config.toml
model = "CTC audio transcriber"
dataset = "melodies that start on their tonic, played by one synthesised instrument"
train_examples = 26041
gain_aug_db = 6
time_shift_ms = 100
input = "waveform_16khz"
tokenizer = "char"
vocab_size = 20
arch = "tc_resnet"
norm = "batchnorm"
activation = "relu"
channel_attention = "eca"
depths = [2, 2, 4, 2]
kernel_size = 5
wave_channels = 64
wave_strides = [5, 4, 4, 2]
widths = [96, 112, 144, 176]
init = "torch_default"
residual_init = "none"
optimizer = "muon"
muon_scale = "match_rms_adamw"
lr = 0.0079
momentum = 0.95
nesterov = true
orthogonalizer = "newton_schulz_5"
adamw_lr_other_params = 0.0018
grad_clip = 1.0
steps = 7400
batch_size = 64
epochs = 18.2
lr_schedule = "wsd_sqrt"
decay_fraction = 0.4
final_lr_fraction = 0
warmup_steps = 370
weight_decay = 0.1
adamw_weight_decay_other_params = 0
Rows from block 4 of a small CTC audio transcriber, named by matrix and row number. Rows with one number belong to one channel. Each number is 500 + 40 x the weight over its row's rms, rounded and kept within 0 to 999. All counts start at 0. Numbers have three digits each.
Before each channel's rows are labels from the 100 clips, of 14976, where the channel reaches its highest value: "strongest on" is what is common among them. Only what is clearly more common there than usual is listed. The data: melodies that start on their tonic, played by one synthesised instrument.
# convs0: first width-5 conv (model.blocks.4.convs.0.weight, 144x112x5, each kernel summed), inputs 56-83
# convs1: second width-5 conv (model.blocks.4.convs.1.weight, 144x144x5, transposed, each kernel summed), outputs 58-86

strongest on: the note A; the note D; clipping
convs0.108:489479483535448512484541493454495491532421529520448566464430498567457548415493527412
convs1.108:466527514515498489459495453517514440511458468470504508513534519499473487523503510506433

strongest on: pace: slow; square lead; clipping
convs0.136:477459363495523557459556476456551468509502475570509527533548461556456509496506559488
convs1.136:475561518500496527516454465519522480445506595465445516507481405499532454498426498534560

strongest on: clipping
convs0.70:465478581518527448423493490495569463477582469552540474445498543619526525438543553568
convs1.70:500541554499495533496504519486479441513505495509499532543505472490499587480488517521442

strongest on: the note E; clipping
convs0.104:468515609503469555492428473462521557503500541544423476483476478506507514455507521478
convs1.104:461513509539525499553480510472516533512511460494481464475588462519544499512511602537490

strongest on: clipping; square lead
convs0.112:454460501442429475616525457454550451516503514431517554485547484549496490441512504442
convs1.112:422485553461510535454458505480464445514547489467510507470477496542467556483419518416498

strongest on: staccato; bell-like; clipping
convs0.105:515540561431516486536455464488542528477503572532373555429508527605492535485510492473
convs1.105:555515473430484485499530477467466492486494533471539498485563556503500383535513504469493

strongest on: the note G; clipping
convs0.11:463512492513555507493506422525459556489445477492557494449466457478496476431542523458
convs1.11:528475463499424501529498400534588528500454432495463552513531487424515520414502463541447

strongest on: the note F; bass guitar-like
convs0.36:458549508506499483460444534576425530508493476493522491485596528414421459455492534462
convs1.36:496446439497477541532442461471514512513472517510469467562488460425492422449538542559497

strongest on: the note E; tonic: E; clipping; bell-like
convs0.73:446467510567523493459509475517462474511497522404540534510506527490513528505525502496
convs1.73:505539539563551558452500533460480549441527554472453520488612516626529510458416563569454

strongest on: the note A#
convs0.102:543487479486452523563472493439466466440522473485580506593428478432479473447483462453
convs1.102:556486500537544526473511479489481487526477503509503528502460457456507488491506480472545

strongest on: the note B; the note E; bell-like; tonic: E
convs0.85:469472486442465637470536443544508530486522528450517534490438499485504448555577469459
convs1.85:485560524503606457543571458480477507457450485530525470466523463479473431428450448480492

strongest on: marimba-like; clipping
convs0.77:462499504493491452526543430458483463471513455500468512541466516533446437518521498531
convs1.77:547527499573504475497457508483516601546441454539429539526489427489469532515475491619459

strongest on: the note C#; bass guitar-like
convs0.7:461511448504504490456537532471477437475544563467484532529564451469458514541542501456
convs1.7:541542519502579543464526519471462472517457523500460492480492505479544451493491554448467

strongest on: bell-like
convs0.100:454468487509549539482505480515509533491487406510461450507549602487440485416532592456
convs1.100:572477530501539514492461349469516495569496471508491472587448439421495522495488473462537

strongest on: staccato; clipping
convs0.47:545543494530542498511447548470493447525495482500503482541443560497478440539381452450
convs1.47:485525463470459583483475464501521474485462518451470564609496542478532535471474545513483

strongest on: bass guitar-like; clipping
convs0.49:463466498482522398495489502504550532493476490525462457533467479428481519348566477561
convs1.49:532494534466445464524473458461461561461523484474475556570466399534462535478470500462474

strongest on: the note B; clipping
convs0.31:512452434553435516485495473451516512543501554517497459513536477415506460504477496414
convs1.31:523482512449514503481510544510548457491440462519460450468532467489508529472463544545524

strongest on: bass guitar-like
convs0.75:526450528502516539527420440493511434541427518480429456453512556489432533460498482472
convs1.75:482506514450521559507412587455465479397487485533509515507489512530507469504480568502514

strongest on: the note F#; clipping; tonic: F#
convs0.51:442468621468508472461468485492502476406453537481579551531467454506426493503563511532
convs1.51:432593452491541520451484470486471448463458563553476469630516469488503457484482619561530

strongest on: clipping
convs0.18:493500523568451578514517439565487470480460502466530444464546495561475498542440463492
convs1.18:473595468472532434462455494458481503499489450465472500543444498500491510388474493533468

strongest on: the note D; clipping
convs0.130:442544523444515483475470533507549544477494484450445503519493509466438448518503547572
convs1.130:498510534500475480526495508468513466440505556369520460467502508484524362477515514498560

strongest on: clipping
convs0.99:478535532522483485557478479483512446471502555520479529407431527553487541423496505475
convs1.99:480532445529537587448451555572425448453599522504461484481516483493569562461408517571493

strongest on: the note A#
convs0.58:471518547395497480483484485481485472483469457495471507600504495509494489496510524470
convs1.58:511433471504466526547447458528502538507576523531510526459491507471515489520499497469511

strongest on: the note F#; staccato; saxophone-like
convs0.53:524588487472484443526573572489529548513499595523408500522520534530473563503406486530
convs1.53:510443452449482543481381491476520558470524432428492513421498542491454516506420510504485

strongest on: the note E; staccato; clipping
convs0.123:499497477498436592500539489533426481509487485492547438487473426557536549404522518664
convs1.123:542461453479529490486477478514441482485533481596504508520460564428524490511483518429486

strongest on: the note G#; tonic: G#
convs0.93:497540520482488445503454497464523388516562501484502468570480536487446494440486475543
convs1.93:410450564477486458524414483541504496493544516452488558433514480544459545494522532472470

strongest on: the note B; tonic: B
convs0.96:476454508498497510450442488461440525437462549454555457563527439492509521431478453524
convs1.96:474455558494505519499498495537493448429476482557463496485467509480521527441463544509636

strongest on: staccato; clipping; bass guitar-like
convs0.74:527555563503456512469469509467515522511559550479496529474551556586528536504572459556
convs1.74:535456478485494509460498535517429522454503491411496507417483490473519469494498488469488

strongest on: staccato; bass guitar-like; clipping
convs0.69:494551444518575516530413476469514472524433469558454474481479450581520515435552539487
convs1.69:496476510498522468449505493476529517533530456515502500517445459498486536404519487508528

strongest on: clipping
convs0.140:501538537474448469531503503483561461527447460548463488427599499546465538430478537506
convs1.140:472506510537503464491453539431494486562528468548523540514479478555442496518483488493469

strongest on: square lead; clipping
convs0.25:501494525532473513635543498508479477428400484444473546510547506487489460503494532470
convs1.25:483477520512468460501415491502491483547383455473472437519576557463435496501461472446514

strongest on: the note F#
convs0.30:519468486571491508483519451520501506487421545463489479467489493520526421470501486447
convs1.30:467536495462488507501449555512444517433444530592488505481509462388514428447548491474520

strongest on: the note F; clipping
convs0.124:501516526583566558454510449457527510542509506451482468503553487510474491504449484465
convs1.124:559345521497523569544530470478462544459507526465467439572512461468544525483482584579455

strongest on: the note A#; clipping
convs0.91:492540516497395506477485516465506479507501471465564572441486597485494488489496494541
convs1.91:473569534527575531450550512431522488506476479464489491508523471576540568516498507566512

strongest on: the note A#; staccato; bass guitar-like; tonic: A#
convs0.90:515486490584479442510496542464570431477465516532476532463453504516579529449480536509
convs1.90:511464445528495487492485527458498465486525512406501511406489524528453473520478515491454

strongest on: staccato; clipping
convs0.101:485504500526476467466469545456478515515540504504512503578508509517502463521448523529
convs1.101:484432457488529500537481499459485542520501483541518553475447406521495551493382419553440

strongest on: the note C; clipping
convs0.141:483449460479458482484486453536558505514451466501625484528465481447481567595496451521
convs1.141:515641437523549484506552485498543520576458470554500479516507513479491490519494532522468

strongest on: the note A#
convs0.107:517503445463520462414502513548571413443554563459473443500512525486473460530511522500
convs1.107:508561531525447480505499571506530496463490521495420509516501505591491482460467598528500

strongest on: clipping
convs0.48:516455484516659551485477499500471465494481434498517480478535488513500503459498435513
convs1.48:494531497407475531514448439489539562581507435526489444482512467491532561464454510447485

strongest on: the note A; bell-like; clipping
convs0.21:483466520454497595516507477515566493504580480465493473467499516536454505505522479495
convs1.21:567547471486507509463488365457483509434428533461562443464442514521491424528487502472515

strongest on: tonic: F#
convs0.45:494482483574509534473578512435517454465514515438534477454438523467569480543512488544
convs1.45:529530518522486537563512526500530517491534422515448485471476463442589513476467541467518

strongest on: the note C#
convs0.68:546473506444626513448494523508527454512550520518397509469548476508526576565575517501
convs1.68:541416485523494510499455545548543494497527465505501410515534461522517524550508448512540

strongest on: square lead
convs0.139:510502517433468556446486483539523517458465497481493531484540457485482377499505488476
convs1.139:504493497497459478564514505477501505469501434468506532497494495526529478434437488497450

strongest on: pace: slow; clipping
convs0.86:497438611501466518468471473496505508501542480541535516471551518511464552425533537485
convs1.86:415503526519459520514476531526502437524524520512456527594528432442488537419475495533513

strongest on: the note F#; clipping; tonic: F#
convs0.106:552511490518557503474463532492441486461488502455487539473425469538445514530558492391
convs1.106:477516429495500473464488596484552505487508543423494467512514492552503494509476475550598

strongest on: the note D#; clipping
convs0.2:458529486515520444501536486556512491430458464446535485482464431457542552520498482428
convs1.2:479457512472562492507468495597499536520545538508469538423517504472510535486529530468546

strongest on: clipping
convs0.97:510515525558459527488438528485459508519483562492516491542491497529503491493506530500
convs1.97:415488490458442472475484504520532392480497480512471484519517522491441513456466484531504

strongest on: the note D#; staccato; clipping; bass guitar-like
convs0.29:447476500481483562560460515503469497496568417482535493436524510460469542567484542508
convs1.29:537554454473494509496505526389510519447516500494472510471467476470507477474476508501496

strongest on: the note A#; staccato; clipping
convs0.82:461445476456502551494526449528497517546493465518489538538522503440488475531526492495
convs1.82:471464514460529586520486455507505491487485561460491522559537531440534565503498419512513

strongest on: the note D; clipping
convs0.39:472530462529539481571563505444532484473593559426491510523437500562512492534479534495
convs1.39:441456423457494437461524457548458468462490569522517496434428489603487512500546493537453

strongest on: the note A#; clipping; tonic: A#
convs0.143:518463464483551517566486540461503452520458435555472478537432525542482518494574526483
convs1.143:538467498499471463478495510488629461536531472481529514470466479571492496516526519515440

strongest on: the note G; the note D; tonic: G; clipping
convs0.8:508478479478449519372514518471547496547497511499498460492479520463419517509545463553
convs1.8:516549457445534483533413529506558476505477566445491473511490486524449504560488497509447

strongest on: clipping
convs0.62:452513491525495396562464432539426501541465427517424486501570478444424447458593516494
convs1.62:538439430504449447511523534529445470540460424504492508532506456500478551502533498460454

strongest on: staccato; clipping
convs0.103:501550477540492561506505509632466548442547432523567524495530435508531533505562516484
convs1.103:509450461531491473511532484489431563542479456458483541528508484503525525519420475529495

strongest on: the note A; clipping
convs0.83:537474438467540425511509476440510461548506532497549535466424467492484489455470524510
convs1.83:471587553489464457461492453461478483457474500560470482511538508534473473423496475491410

strongest on: the note F#; bell-like; clipping
convs0.15:470425531491563528475432457532398460508526543507547434499521562520467482482551504552
convs1.15:488572482483479436492468501447500522507418422516544475527500489486512475545452522417535

strongest on: the note B; tonic: E
convs0.57:540477509494472553507486508530537479529492458422449493525540521415486492453562556522
convs1.57:471505568404569522482517515487492500520451524480479441441489501585509485486516565557485

strongest on: the note A#; bell-like
convs0.84:511574557501532492396508539482469466538493507478531558482560502512459543480519444463
convs1.84:472480572502613557434488528574482555491501574498404439504497496485510503414533490527486

strongest on: the note F; clipping
convs0.9:478485569595539469482474565490438503471579531444456543541434483510526442465464524499
convs1.9:496571493394465535497494504468491485492544467515463537571505484475555483476451583557476

strongest on: the note A#; bass guitar-like
convs0.122:501470478387523437492492502521508473526530434506513486559566461482441618426487498536
convs1.122:468461486510473612486534527479507438562465562469427483541525465504524529443502520526520

strongest on: the note F; clipping
convs0.116:501467539582422573466444525536470542508392464494558446416482427469491568501507481493
convs1.116:562522401512526454514513497458512494503481503548541499535501507402549444473530448507453

strongest on: clipping
convs0.13:449528539434519581456495419517494515519533505501551446505497523475469508419452538530
convs1.13:450569488442461484493439516485489473562447484440476477591475456535524481505482497514463

strongest on: the note C; the note A#; tonic: C; clipping
convs0.87:512538545507516523437475480535467535445471538478481502489584556542495564530473455458
convs1.87:500542489527562481499497541531524465422555481517447485549503517449492496456497516521475

strongest on: the note C
convs0.59:484416516450485427519554533525498523450526472517546521564458521459470490417449507543
convs1.59:479484549572468478478504539509508485517484522582546564513486498506506446514456512547489

strongest on: bell-like; clipping
convs0.55:534468476550558577518445368560460524539590492485518490452559555488444483465603523471
convs1.55:514460526518538461508522479486485541529510495559502515518469466512500574519518471532559

strongest on: the note C#; clipping
convs0.128:512405471549469434512539460545483517509567530493536513569504492505481416447519548438
convs1.128:518481529519518464523479568480448527446520514573497493480468529486494463456515532514457

strongest on: the note G#; clipping
convs0.110:495490507528490524537479437517538581461503502465497511515512442430458458418444532545
convs1.110:487493458524555452519516541467446499398484508425513455531469494483503396482525446432461

strongest on: clipping
convs0.121:522510496429434490573429456489467527510457456524484412533468487444535495509464502491
convs1.121:431532564491519484515498458433526473521476531427551527412528549525488538464422470487524

strongest on: the note E; clipping; bell-like
convs0.37:484478491460486520524484486421467458500536515486487493464505500569484596527456492509
convs1.37:397553502475485505518442488525470463504507514542497504459508512452487515452472465443427

strongest on: the note B; clipping
convs0.0:511409484480536413594411476490460559509481509466512481545497439457547479429503493560
convs1.0:456438483488466464455498439521485490473519469551491507505538522487451528509474512473531

strongest on: the note F; bell-like
convs0.19:516497529532556599498409496473533468498413528505532481494518455523490500444532546575
convs1.19:502554439493528467482560512476403452501439415534518464508504456434520438478510508513439

strongest on: clipping
convs0.50:439599478516440426554505508467490494463472472475475571547531435516466534474571487487
convs1.50:469452550547475494502490468524459540532522503440518445416562489552477494484506491524436

strongest on: the note D#; clipping
convs0.28:501486567474488451486469497538558439489565572511483480527523496525560449569529497547
convs1.28:506472484499538455448463610533473475476507483512494460457500546532514465553481524480558

strongest on: the note G; bell-like; clipping; tonic: G
convs0.88:546486474485494492486545491522429533494579450513476499580608553521489470500457442530
convs1.88:509488492445549500547518512441523477421443455500491473517520517469466516526471474481526

strongest on: the note G; the note A#; pace: fast
convs0.120:549435523482477465445501488504519517556433387433486432444516545491562493486516509456
convs1.120:581548524495501506479541512479488524482467422490445525582485529522533506574490475496527

strongest on: the note A; clipping
convs0.3:567512452481491498408498456521499493585479530461530539468515470522511515490509522474
convs1.3:506457507457482410533432475449454530509473432557554484469532591587432389513413517497447

strongest on: the note A; the note D; clipping
convs0.26:439520496476457463431537449530539549559502470397491460536457539511497457495506470472
convs1.26:495480538528469536574507423449480569537411519458518515514544515539470478495476552468543